Weights of a small multi-label audio tagger.
Model: 1.12M parameters, mfcc input, arch tdnn, norm groupnorm, activation gelu, depths [8], widths [256].
Training: adamw at rate 0.0015, 15200 steps, batches of 384.
Rows from block 4 of a small multi-label audio tagger, named by matrix and row number. Each number is 128 + 32 x the weight over its row's rms, rounded and kept within 0 to 255. All counts start at 0. Numbers have three digits each.
After each channel's rows are labels from the 100 clips, of 14848, where the channel reaches its highest value: "responds to" is what is common among them. Only what is clearly more common there than usual is listed. The data: synthesised imitations of 52 everyday sounds, one a clip.
# conv: width-3 conv, dilation 3 (model.blocks.4.conv.weight, 256x256x3, standardized in use, each kernel summed), inputs 0-85

conv.159:157108168128167080143128128163074128063065139128128128149109103128128178128078104128094089128155037145107128136191128128128172176128128128128120128175128128154128128154128128089148145128084128153128164153137158156118189158166128128128128204128120128115087128
responds to: muffled (low-pass)

conv.56:128069128128128128091112128128128133109150080139129169128128159128128169128128149128128170159128128091128112088128054128181034128054152155112128128109128128101128128128099114107148103128176128128128128128100128128147128141128117113197181128128179138160128150
responds to: household; door slam

conv.1:148128128128128128083128128128083128215164128165093128140091128103165108128128128128128128101128128153133128128223096094075128067128128164137151159128128158094165064128128128091175181128107095075128128153096128145128128079128055128128086128128034082092156181
responds to: nature; fire crackling

conv.61:128041128128128143128144128128128128145157128128194128101175128157128147128110131096128154119209128112103148121091118135128128148155199128107176128113179178128146128112128128128128128128128144128049203105072109128149128097128092133128128160072071000128128208
responds to: people; clipping; text has "clipped"

conv.5:173128200068065159128149128128209128164128183160151128128113094128128128128031150077128128083128121128121128219164119216128128089128128128161128128073078128128128128182128106055128128139128084128128162128066128128153073076128104139075128026128128084107128128
responds to: machines and effects; quiet level; explosion

conv.118:095128142128128128164128172027155128152142146128104128128128105105128128155128128170108195120086105079128088177115086161128128128112128123128128123128161128128188128092128228052128128079128128091128128128210128128177208128128150128160115128210170128112128155
responds to: laser zap; coughing

conv.219:114128128151128120116128128097174175103128145128128096143200128170152158151142128222128154177122128208128175148144193128238154109181082149128086166128128159128128128229159128158179146128128128128096232130128153128128138117068119128128107108170101058123128128
responds to: coughing; laser zap

conv.28:128128166128151128086128170140128128128128002088190128128148103128128171128128170114150128128210128120056178104128128044128128128128165128128185128128165118154217128128116128128114128168128128186128128128157128128128128165128178128102128107128128148143128128
responds to: reverberation; text has "room"; text has "reverberant"; nature

conv.149:065200174128128128128141155046128167090137128128143128140165128162096093128234107198128216189128128128163153128112128128162128154152183128128128164134128127153140128154152128158141108102154128128128146156242138162200148128142147107164128153190153073128128128
responds to: signals; siren

conv.92:156128125107148128221157128049128153136152186128141128154128168071128145128128230111128114112033128128106128128154044142055105128128128207151128176147128128128128100128115162120158100128114128087063186128128128128128128128128171171128160145047147146148128128
responds to: barking; animals

conv.246:128128128139128128042128142128128128128241128128128175128108162128185162128114109128107151128141128128128128086128063119128120128069128128086128128074142165128079145093128128128128128147128137073107207083128128018128128097128090128112202128128128128143128153
responds to: frog croaking; animals

conv.135:113144222184178128128115128128067153128128128066128000128128140107128128149048032128090128128128151128044128164128137089128158128128101128128128128128128142186078128154143156128128152134128111066128157128128054166074128186128138128075128077128128128128164145
responds to: rumble; machines and effects

conv.6:128128128111145192128237128115128128149187204171122116169128128128128103107128110128086128103143128187213128183128093203128128088128128186128110128128128128125128089123128176128128102109209128128053084098128152128097112056108138117183108171155145030114128128
responds to: glass breaking; household

conv.29:190094110136100128128128128128038093163153128147128128128128128128128128096128099080128128069155128103128128128198128160122128092128139128058128128184128128128140128096082128103128154128128128128128128128066128128090205103128150128124102128152023180128128195
responds to: hammering; machines and effects

conv.138:039128128046128147077128128071128106126128128109102143078128128128155128128121116128128146128128128107128090153047128047128184128128128150128128150149128128128111171128128098128128155146128085142128202128128128167184122128143128128083205114165113103099128128
responds to: nature; rain

conv.244:124128112190128115066176140164107103103151128128128116128167128154081128084152098128048135128173128182093102136128148128128117128128069096128181059090128128056128093089128128151149120112085067128220102152128128089122128128099128066128128128126128128128051128
responds to: household; door slam

conv.157:165079128128128120128128128128114128191128128106084128128149128128128115149128128128128128128117029112095081166156128118128167177128106188138169128116128128128128128128033128128128128140057094128128128180124107128128183128098094094040128105000084128128140128
responds to: signals; animals; meowing

conv.50:128086128101068095066128165139142128158150128128165124117128154128142128121153120128107215145098128160182141139140072122128107119113128128145128166103157086128128147193152128106128090156128102128085128149150156128027128058046126128134128094146104146094101092
responds to: household; door slam

conv.169:128128128054128128128128171128128128128105106053148128024128128128128128074128128128155136111128128108108128128128156106142183128128120176150128128128128144128128128182128128128128128185138166143148108128113110128128128201128113128128128128189093128128191128
responds to: reverberation; text has "room"; text has "reverberant"

conv.237:162165128041128128128128128109143128119128141128128128089128128151128128213128174128038147128128128077128101160118128113136163128128128128153128128151191161128128161128128112128148128128148192128128128042121063141085128115066109117053128147128128128111128063
responds to: barking; animals

conv.196:112180190128167128135158142128128128128128155170197128128128128128070148128128150187128172128029128128128128171125128128089128143075128128128199128128171173108178128053128128121195128128128128128128167075128108146128113239128128107128128143128040128128128128
responds to: quiet level; people

conv.193:128205120227165128128110128049128044150043146128128128128128139128148150131128128171128153031157128128128124188128178128144128045128013084128093128103148128128128099128189128128165116128128128128128128128128128088128168180106128128160181103107152163096040108
responds to: water drop; nature

conv.166:074174161128128089171128128128049040063111128128128145128128128139110128128110128156119128128165128128105128128149128128128088087103103128128128128152025107073128035128147128106109128087134112183197128128121133128128186135128128200086143128128108162101066128
responds to: machines and effects; laser zap

conv.242:118111128128118128128128128018128128111199128149128128140157128224128174098159128173168149128128128158128110112092082128180161168128128148128128137128128141161189000172128128128128094113128128000064135128128136128128094149103128176128128106128165116153171128
responds to: coughing; people

conv.98:042128128145128128154128128149169137031099128046189128142112128141150228128164155128128210128145128128128128128128128128111156102154141128136128128216110128151174128116156128107079128128128056145206102128110153128128198128151138128128169158128128128128121128
responds to: car horn; signals

conv.115:151128128069163128099095179128166128121096164128128128169097128128208120094156128086167205128128150085128128083127118149128128128128128125136075141128177128153154151129128120128150112151151128128068176151109091192128128128115175128146128128145151084144128128
responds to: footsteps; door slam

conv.122:010128128073128128128135175128162143055128116128176128121120138128209182128128153128157167115128188082128154128073139128041160145106128128091117161040121128128128128155128154128039153128128122162128187127107128128128128128128128055090128170152128088053171166
responds to: reverberation; text has "room"; text has "reverberant"; people

conv.150:163128128128128120128156128128060119162094109111061128135157128094098128149184128106128128128128096119112128115182051128081097164111094128155128081143074128128128179128128128133128128154087160128165128201128092128128128128128151128133094128153140144120128109
responds to: ball bouncing; fire crackling

conv.179:076128128128030128128128194128128128128100128128181128117150128189128128116164128128179147128107203104128128128128128128128128122134128191128128128128128128128125149202169113112128166156143172091167128128104046075128106128128128128128128101128184119128128097
responds to: mains hum; reverberation; applause

conv.74:172128128079128189128128137128128128128204135128128144125128128180128128128128128128128128101101128128127128128110137111147128197151128128136128068128128128213128142149156128186128128000118089128128192128148128128128167102128128213068128074106128000128128128
responds to: machines and effects; whoosh; whistle

conv.120:084080128128128128128056128110128180128137082128121152128128189128128147128086078204128128128150128128128083075116128090157154128147128128150159128128128128153080152128110128159128103128128089128128128128128175128128128128128128144128128109101152095162195128
responds to: door slam; household

conv.160:152102128080128020128105081128143101144128113128128128128128052144128128110144128108106128128128083104155128106148114155128128174128128128154128128128144172145173128122128128093122186081128117128079207128128142128147128118143128188148128128168128000108128176
responds to: quiet level; machines and effects; engine

conv.100:084094128128128128098128128103128128128145128128137128146128128128080188128128128128136128111128140086081128128128130060002152128128128099128182128177141141128154190128128110105146139128022128128100154129024089074128128109128128111086128128100071150187142151
responds to: car horn; signals

conv.8:128153128128157128128150128140128128161128175144144087128128128087128098128128141128128161177128128086128128143063128116141128144076128183145128128060120109135067128198128128145128128143148050053096128092128103128104128073070144250078089047128154128058151128
responds to: animals; barking; rumble

conv.186:180071051144128119143105128128128128178128078026128128084128128185128110097199109102149060128150128081128165149128128109128128112128128165152128128069145128142128128128108150128128190178147128157078094150156199174110128114128128128128180103151128066094173128
responds to: white noise

conv.181:148162128107068128155200109128128113111154195164196187114128138128128128212128128143089128128128128128128146192179128162151099194200164191150000161128109083128172083179128099128159128062128128128090128189128128128128095109128163206108128164128143067128110054
responds to: quiet level; people

conv.201:128128128128091128048128144128128087128097121128140116128128108153128128065169128128163128109111069152128128128128128128154072091128128161148128099099128100128074128128048128128080037148128197128120167128128128109128044160059146073128168185128214210128128168
responds to: signals; beeping

conv.230:128144128161105128128168128128128128058114132137128090128128128147128143167128128154159219091224052128128128128128165171117197128065128159128074083128128128153128109159138128106177155128189128128118128128128143128128128128128128016069140128128074077128099142
responds to: water drop; beeping

conv.10:128149128128128128107114013128153128128128107176184128100128100172188128139176116128128128128128167128138128128128128117148128128128128128173111156128128128128081084128137103157154153069059146128128128128144128161145128128128128192197128193128162035128128128
responds to: quiet level; household; knocking

conv.132:128128011128128128128145137128097128128083128147099178128061026128128128105128101128128142145128128128107128128154128128092128128128128128128101070128128113128116086128191128107158128076128128128141102155128066116194044111183132095128128107020128164128000113
responds to: quiet level; machines and effects; engine

conv.249:100128074202128148128086148128141128080128142128128180114182157128128128128128092128128200128128128128124128128108148128188198091128136128105128125060128128128017128182182165128170076107158128128128177115151128083128128128052128128142128095142128128128128128
responds to: water drop; laser zap

conv.211:128128140145153128040122128128167128128128128168128128128154128152150128128148128203154128149009128104150092161111087128153128112128136128188146128067164172128039128128139168128234128177141128084177128098126177128128146143128128114128243098128128151112128128
responds to: laser zap; bird chirping

conv.123:128183094028115128208128128111137150128095137105159128128141128095128128145128128128105152084068128164128128156023128134092128128128100128091128128128128128151153144119080193128034105128128086118104171104050128074128128128128178128121143111128128200128128128
responds to: household; white noise; pink noise

conv.30:210128128163128231128128128128128155140107128079128128096090128096128018173128128060177150128046091128128128135196128185102128119128103160128128051102089095103128128128128128128128128137128158128150117128103103128128058055101128128159128128128138110128128099
responds to: household; door slam

conv.70:128128059107128117183128128128128145128128158151128186128145186128128128160128128155128128128089128128128126128128128128154079162131128128138144118128128128144154128128128128128128128128170128096113142107177128128128151106115128128128108103067144100128111128
responds to: text has "noise"; animals; barking

conv.223:128128116186128128128151128128038128128128128075181128128137025128128061145128105115136128128155128157128128217128128148105152128128154128128000128150057115146095128105151090104128128128156102157128128128128128108128128119128128148147128106104128128112098118
responds to: machines and effects; laser zap

conv.190:128157128128143128135171128090125105113128209169192128139128152128128128128204128128066148128128128118151166188128156135128128046126145060161128128168128149128178128128128185082128128128151128128172128128021187109073179156173128145128158128128162145128104002
responds to: machines and effects; explosion; muffled (low-pass)

conv.176:128128069128128128128128146128128106128065113128128080128128040128093163128028128128194105128137094128128155079140128137140128128155163128166128025112094121128146149128115058105167128220145117192128115128070128131128128135128109128046128144108128162062128142
responds to: ball bouncing; hammering

conv.245:120142128128126128100113128128128128128128128128128128128149128191176155121139159170167128128093186138128128128112088128215084128112087128101119141059128128128128128224128128184051110114135075146128185057128137080128150128128128128128185094128147128128128128
responds to: signals; siren

conv.218:132109128070170128128067139096136171128128050049083128085128144128152128158128143128128160128100128122128128128078087107149128098082004128007128186110128145128170183128128222128131144128128128128180128128034080152083128128128026128128128081090137128114153128
responds to: door slam; household

conv.38:128128151128128046078128164138112062060128144169128161138128101122128128107059128128096100128128110150081105151161128128178128177128149128128128128164141065118087128157128128113156128121072128154188128161104128191138178135128113168128148164128102128128128106
responds to: muffled (low-pass); household

conv.110:208128197143128089128128128118128128146161071128103128128144063145112160136128145131128028097084103080082075057151092144143105143128128128128128128143128128142108079137128109105128120085128142099113128157128128128160128064128128128184128110128058077069128128
responds to: signals; whistle

conv.173:194078128148128128128107128128063101184105113157065128169128128128128128128139128128128007190137116128086128128154076135128128146128128128162204113128108162128052128128128193128128128128059121090022210128128145128128172128155100239128104128107128122128128128
responds to: animals; muffled (low-pass); barking

conv.146:108128128069128128128128128128000067117091128128128128128091128072128111128060060128128128128151128111128136128115128114128128143196113171128128128128128128132101102148144081128138107102128060186156128128208044128151107142128162128009128128128140147128029128
responds to: quiet level; machines and effects; engine

conv.134:128128169136128085150128172043155137128128112089099128099128108128074128153128128128148187104128103018128128128128128104128128128128128128128144104128052143128142112171128150128128142128078128128146128128128071150128140178128128128128128128081064128098128144
responds to: reverberation; text has "room"; text has "reverberant"; mains hum

conv.95:128083128128122071158149128128128128108128123191164128117172128106185128128128165171128128128101187128185134128128128128128145128177131128147128147128146128128138219128128160128099076156129128128087128128128128106128113164128128128177131188128128151158128102
responds to: footsteps; door slam

conv.94:101128089076128098150128097097128128128118107102098128165090128128128128128128128069062156033128128072069128121113092148086128128151104128118128128126126128128128124078103128103081026128184128128128144074128064128128128091104222116128109128128128128128151050
responds to: text has "noise"; coughing

conv.3:205128166128102128150177085128128073153128128092139111075180155128072132081153149128128071163138032128128167128128094128128104139128155167068169111170093091086128128137075138128128155128143128071128128152128164153128175095128144135181096097125082155154128128
responds to: group: signals; barking; car horn

conv.236:063128136147161128002128119105164128027128143150128128152227096191128128144128159160087143135128155090128075128128069102198128114079128118128128173128128128103128128128139128128128121168172093128058128128128128045128140147128128051128135128158093041128128128
responds to: animals; barking; signals

conv.23:128105128128128139169223168140128128128017128128128172122115148128128128141128149128128128128112128144128189169163128196100141171128074128128102109050112181000128104128128114149104128165073104128128060128128128146158171144083000148128085122113168128145128128
responds to: glass breaking; household

conv.21:128128128109134147156128128128128128115128128128128128128085128128128143128128110128128128138075128128128128128143128029006128128174128128128168128187136128134151092118128100128074128128128190128128157128128128159128113128128128128128128087128128128128092128
responds to: fly buzzing; ball bouncing

conv.35:150128128128143042128128128191131128185100035148175128183128128109128128145128108139128086128128128101095128092198128152128128142128148148128161128128128023101128155128146128113014142128177128175128148128094138128128128110128180044128116138107160128151128128
responds to: phone ringing; signals

conv.161:152156160168174133128153128113025128155128128128095000093128128128128092177128128128128117087128110128128099128128128144122113128128111128065031128128128128151128100154165150132128138128003128134163128140128128151101148109148128136116128128048089128077140128
responds to: glass breaking; spray hiss

conv.14:174128113128128083158128098125128058150093131052152174128159128128046128049128128113170047128128168117111091128173072143128127128113128128038128058128128143029128095128128128125152128128128202128104128131128086112128128086128107109128128128063128144123098128
responds to: nature; thunder

conv.102:070100039128079128075128152048154128147128169121128148142128126095155113128128109128128128128128140114162094174034099128020095046153128128101126128128128128128128093128121226102114128128128072109194128128128159128128196128128152128081151107165111128085128052
responds to: laser zap; door slam

conv.24:128091128128128128128112141144156128128128128084147136128128128106128128128128053070142132128128158169140133139128128073128128163068140111101128128128128128128128160069128060128128128044128128128128128128128128128128099128128082020128110128135113128128140128
responds to: melody; music

conv.39:128158180112128128128150128128128154128152150128128128165128115128128128190079128183186169113128128177140128193128156128149128128128203128128128175128128128163096153148128115155128142128147128191171128128128151128128149128158145119128183146128094157116168128
responds to: church bell; signals

conv.234:060128158128138108128128114110128128128128128109159128128128171156112128128159138128167128181100088065128160128128058148077128100128166128073135128128109210128169110128192086145062128128128128051128128099108147109146128176128030128139156128124111082128128128
responds to: white noise; pink noise; group: household

conv.13:128054128058172128128156099145148128128128128168128128128149128128128117128083128073128128128128085103035105128128118113091128119066139163183121139128128128128128128128121152128128097115148128203031128128085128128128128135128157128074074128111128075128181184
responds to: text has "noise"; barking; car passing

conv.76:128141128000128128154128128121128155155128146128141163150128155097158128103128128152128174104128149128128128131128070128017104128041128107102128175025108172128160142128120139152000128128140092165113227128068128100149143149124128128060128108141090094128128093
responds to: explosion; coughing; people

conv.208:117128128074128128128150128128121147112147146200128128128189128111128045163128186140128128128059128103152128136062163128151128128171128128183128164128148162128128128192128140175049128128128128183128143128009128128128128161128128128128097128069111128128120115
responds to: machines and effects; explosion; bird chirping

conv.183:115128152070128140109128128128128103174040128128124145106128128128128128128079098160147128128128128128128120177128145128193128128088128128128107077043142144128136128128108128024128128208128128148104186128099078128128161192099142128119128119128092131159173128
responds to: signals; phone ringing

conv.189:193128128109119128176128169120180148173128226149128128108141154128152085120197098128128128128040102128078164128141200083188128111112140166150204128173119123105042165155128128128190148128179154128128128149138128143158128128174143161103151156112128128128173128
responds to: explosion; door slam

conv.67:128085128170152187144128109141140128128168128128236179128128114076128128096128128128210248142128128160166139128149128131128209128148128128128128139128128128148128128118128128128157128133189183128111110128066098099216106128128145128154110101105079161128128128
responds to: nature; water drop

conv.58:185118098059162163128156128128154128128174128171128057128093128128128100069157128114054128128128073099128149195128146128128197128125157105128128094128059153096128108128116169152128128128128128179097116128128128152009174148158143104174128128159159128129150150
responds to: clipping; text has "clipped"; glass breaking

conv.170:167098128128128135128142128151178187109128128121128139111128030128100128128094128165128128128109109128128128128197128106128128152157137109186128128128109128128141128128191107128128128128086128128128069160128128128192093055128019098128100160074128137128105024
responds to: thin (high-pass); machines and effects

conv.33:155112118128128110128141120108128052198128110089094112128103128134128103106116137108128172062128106128053089114224091115128128128128128098026128104128128128121191069128051088108104128104123120128128128128079118150128128128128038128128091128169148201104128194
responds to: signals; church bell

conv.156:128128154149128099133128128128128128141090128078219149040169105128128175128128128166175128140153128107043128154215134023128128137145128137152195128128128128128221137146128128080081128128107100128040128128128128176198053199072128162103128128113128128160165163
responds to: pink noise; nature

conv.243:122128128128128164102176128128128128128178153144138128130128128128128155128128156128165157146179184132116135165125124159172128163179178128128128128107128175175128128156154128164088193128144191152191154229158128158128128128094134128151155128128128159252128128
responds to: thin (high-pass); household; explosion

conv.231:128128128128146140117128077128188128081128128133128128128141128043128068157128099128094128181045090151128128060070128134160128128128128128150154128106073112101128128128099128096163128098128103159128110099202136108128128128128171111128138128128128103095128105
responds to: animals; meowing; laser zap

conv.174:128152128103128128219104159114149128168146139128118156128158128150128173162174128128159128079128149176153128158170189129162150128128171177178128137128117157195128170207147160115094206202128128086115216171128128150163128158158108203107126128216105101072128128
responds to: people; footsteps

conv.151:164197128073153151152118199128128178151128148102154110128128128091128117128128107108128128128083128128184161128122152171168181128159098128163128077166147157128128151154143138147155080128066128165153128165181128128111165155164153128128144129157198117138128128
responds to: machines and effects; text has "car"

conv.7:128128128086128128157159128128137128128128152128169128128128072140128128031128112095128206128128128112128128128152128175128180117094128128113128192044128128096096128128128119128128165083179153138128128128188128013128128089128128198102128171188128102128158234
responds to: glass breaking; household

conv.113:128143128129128128148128118095092128128086128128097183093128185077070128128128071128128098085086128128128128139128152143128128107128128114155149128128128153113128073113082128104189118128099128104153128153171128128168173133128140100128142093123080128128128128
responds to: nature; water drop

conv.140:128117117128071128128128140128128128128123200057058128128128128128128128162165115128128128091128128128060128128128153099128132153128036129090192116128155128128128128128092128137119128180093128118128128128128165128128186128128128018077128074105128179128128128
responds to: mains hum; clipping; text has "clipped"; group: nature

conv.142:128158128065094128052128128128164196128152128102221112069169128128141097216149076191102152128128128128119128128120128149128128160128128120112128038110176128128128128143128128128128176216116128100134128128149128182128144128128147037084152128199022136071145128
responds to: nature; wind; chatter

conv.187:128128128152128147128128178060128128152128128109128128128144128154128128094189128112151128128128128128128116128128156128128128101151128142141128128008140105107079154165159128128128149128108141119138107161128168128128119128128128128144128065128232094128128099
responds to: mains hum

conv.152:149114109145150156128128128128128128197128110104128182090128182193197128079189128128168128153223205128128105154128153025128144014128128128162172128128146180126128208075067181108128144209128128109128115124128128149081128051128128164128160190145128089128164100
responds to: white noise; vacuum cleaner

conv.45:128141059101128082128128128121006128143128128128145194128128128111128152091157136128175128128128128148118142101128032094128096128136128107149128128128144128067128078128128128110126093128134090128128128070128128128104166073128128067144128128189090160112108169
responds to: glass breaking; car horn

conv.229:077070185114017155128128169138112128149209159170128178128128128218134128192117128222108128128128098171110145135128104128146128128128128191204128036059169128184128201171128163198128128128128110128128128128142128128128166128095128128128128010086128088154128132
responds to: laser zap; barking

conv.124:128116077128128105128117128148128128128128127128128128128128128068128128096082128128128128128128219151104128128128124113128110233156048128128145128128128128128092091128128128060058070098128128128075128080170110128128128128128149128128128093179128128115128128
responds to: meowing; animals

conv.88:128140128128074128172224107165128170166128144128128128128112181147112160128128119128140189128128172077128077089097130167063147128188128162177128114047166129128150158111128128128128160145128128182175128183042128128128128128128180090176128162095119128101128128
responds to: footsteps; door slam